config.toml
norm_position = "pre"
mlp_ratio = 2
parallel_block = false
inner_norm = false
beta2 = 0.999
max_steps = 30500
batch_size = 128
warmup_steps = 1520
Rows from block 5 of a small sound classifier, named by matrix and row number. Rows with one number belong to one neuron. Each number is 500 + 50 x the weight over its row's rms, rounded and kept within 0 to 999. All counts start at 0. Numbers have three digits each.
After each neuron's rows are labels from the 100 clips, of 14976, where the neuron reaches its largest size: "top examples" is what is common among them. Only what is clearly more common there than usual is listed. The data: short pieces for a synthesised band: melody, chords, bass and drums. In brackets: how many of the 100, against the usual share in percent.
# gate: MLP gate (model.blocks.5.mlp.gate.weight, 512x256), inputs 128-255
# fc1: MLP up (model.blocks.5.mlp.fc1.weight, 512x256), inputs 128-255
# fc2: MLP down (model.blocks.5.mlp.fc2.weight, 256x512, transposed), outputs 128-255

gate.347:593528499540483543458544442488485541492548517391505413459587505480427490478508483455429482467460475424542555494467617484413490501469465608521541432493528536432475443493479486523461566402523443518619473554476465523520479460532509461524522496526487411504450477588433407522533572561522456474497560451520471442516569562500481454433461420547553494428556476491414514395501492497486497563527
fc1.347:425518427542518557470520492529493492545505513475503485492509497552453508486491505444456459528445461399518534468497601420451515490471463554497484463482512501426481432454509502512554607430567501443592523582443455470541465490566467433430551466531550495476475436584574391526539574542439506398578538471540544397543450469491517419434465489452575521481472496470461544469570551531446569591552
fc2.347:464464477491468548441505412529530430453406508487480551534488573564482442397540452477408532585532508576402505518562566521506490525560559432527536465451424517574397609588456427458446550415584497464548532490529462514438553501569523538585516537514491459504463545422512538503524446524600592463507462417449603535465528493548519583493420445571574437523473452514559423556499521544437451556557
top examples: clarinet-like (28 vs 10.7)

gate.62:594496442417525577427520550465486442502503542427491521493549507498477492520484540593509539510515552458492489503541478436584433516479629560432463561576525450534508553547460490454475408493492489443472470498522474556414444490468441439553516528500562438591529545514474377561484474448552474532595523409489417497530456563611557496468453505487502496567565485549505530364441500438439446483528
fc1.62:600414485533498562475524522506555433495416453520551561503484541455588543515520507499517561507572522487456466532587498545537452554499535561396473573583437484543574504567504529395437476519559540511547432435504474565458468514431537562474523501476536450533487558493441413581565589508607483512552520483524495550585558554514552447461543565472476491451541529475529542422566521545523495474489
fc2.62:476508512542552531472631505492513540553472565464550559406522573471467530424396513482535485439526482500592522484502505526542593508476587610428423488466489469445436428518567450515528438454551503376518542466464519441468460492479491464448541555540607527439441442520478527512500501538383536505487468511500526521420499541484470535515457474487496496466382527519500533470529534580499523419525
top examples: tempo: 120 to 130 bpm (40 vs 10.4)

gate.320:555437453451492485527483524521626473521462421599469538523500549530534466515545562547551478377553457500453546520537517482582479510494504556458447579544449427499444561596581518491467457476540541533501419494527443487449394455498533506400504522482542494517496547509529533481513487472520478444574501478521493562547493545441507433547541557558497488506559462580633488588513579560509501458513
fc1.320:541396507483579542407558545488493426453456518447446478542515437509487508527546470488535492453487481535483555561442554604618558474501545488490511451481542436507517522494483399507497466463532512533539563480505511452419538493573477446508511607384528512560443498379495571602455512452471471498500469451523493492469421447552582474538497510509507520504621629601457419469543465434493460496461
fc2.320:449529467439496473548427533503534493442568578497523542402536537472499557563551519416601519536515506504631605471536455504564533564527508497373531530487463459438491516464480484456564404455553512461528501445518529532596431524503512510520493456558530524562528444604511619469494535509547564505430509532456526538471468410487460537466467496435487452566490477563581645455512462503505507433498
top examples: tempo: 120 to 130 bpm (29 vs 10.4)

gate.23:547627472508466538478400419545519474485545536445450489523487496596471406457477523587491607447516492433436515499452549416438518471528480498456599468489433531537415516552479494493599530527468529478506527503568420538515559431536449496532470608448422457403446401478468535572541473571551470531396514474548584547484587487382436489540541482517520469455481504560498437376519559493528531515519
fc1.23:521542486463515480502502604464446595478434583439504505490615483493526487543443539458554543510470495566474550443494433412483566493504535440534534464533408455554471481525526540494544382453481542417505519540504437582472539478520572499468478581500452551482506503530494521474468484394619478556454486492523618476495500490479475403499544586430585393428592413487540469477414494570454562474525
fc2.23:465495441511545487372509448461590394511521447508601410359491455417540533540567469496494529512457455537489374530429502470453524446514465486517481470525571550527526424436486541491487580412498418588543544394568574541633469525451579416520512565485505464546396473545510491536414437487521491561540551553426452500441540530575540524461473554428546517430542542490546462491476562452519554505531
top examples: tempo: 120 to 130 bpm (29 vs 10.4)

gate.279:431550477509521484375463567482558499517533472427505451534442527478562524448564532532501575449548505528468548517551438543428502551472472480512517476544452517544663488555497482520504354506511593565577542481529440466475530463494611466571412477450466526591551563384551517479561430426555541460544544479436407574481571493569561462503430512475565559553547543578561513494533493417460522504471
fc1.279:566429495521427551491575565621410500577540491518478449500539490532523497544467541553486543540414508496582489483498536576598516460511507444539543519443531402552507437455501493501545522387560564500502559544534552472457561487490459450476510521513513569425498440499470462572506508531410536536422461421458569464523523493459468566513567566422604498466492525544540488439498483481460491521495
fc2.279:601546487465528524501501541496523448543476516513457531524466549543517482556509515435489486494588467443491516454566558458438525512502498496443483559499424520484437380551581487515491456401520448524570531490476458557462466543524385453598541530471515488519575462452538519522539511526490490387532381525457471562464515484607461503447537493514569368526612471512479501520589490504487482483470
top examples: tempo: 120 to 130 bpm (35 vs 10.4); tempo: 130 to 140 bpm (25 vs 10)

gate.155:525522593537595420489516583479435420514581546536497510453503489399473436504558513472538579493543498513527578578449441613493540410486505531463499492461449559537584478498514403505448563456550527509424473480479437432542544491521510493528482555499496523610507457489527504484549543401460536540455518511564470513436555457479560440515481422500553475472588491555400534506555529480548534568507
fc1.155:535511572543575473495597467465456468494439564466440570484490514449562515425495487537556568497509451500508622417535518514491607497499528597461409553473512528597633457417417449522469514399572502494451582571473473566501525510505455508564525450514565466526599405474462539531619476496517541467547507529535536499485576566523571488502508464483558456538495490543466534481514502497500542494496
fc2.155:475569467486543515435556496437520572519494468564517530395597487539604526553434447458475495503592515535443546437503499568523427551402450510625509492399521526509462396563500502555440489520505588569551437467525522578452550562496468474450442512470419563564539533473513502464486497592530535507502488408452483501414558512496514518535526475557508599477547520565462551509530548556527587496511
top examples: clarinet-like (29 vs 10.7)

gate.230:466581366472443436515479501541395615442550500494481467540572468421442493542490483523564538548532572497553501459522482454396533586537565479466469488429530469476593575507454479438462435440484508429571418465538512520534479492615459554430531540471419499477471488508505463521461473554553592490490449503472429494471491513517536502515478571570513487521559535415471439447572472525493537545583
fc1.230:485527566476470527560574561522423512511490529544487523455558491565504490468469543527511474485461479493525506480535390542514473484519534439512507526520438424430519486470512415521485503534450485500558446466528566544566473475521450579513614431501538517440629514576490519508456522424556515538466521494520419505578525606476562553531563447508533542568493628509428457513518518509523473462465
fc2.230:504411537518466518496535509539477535439471559525554560494449450482489548565485428481420548477451499438480457535526469588452593477543486571521504460546467513472441509465488526441460566430390547561468511487343505538523542542511470395502479556471458490471429508411550539480451468538488453580560502476491436487461380517509550470423501541533524471466514503451472458508470460485428514432483
top examples: tempo: 120 to 130 bpm (35 vs 10.4)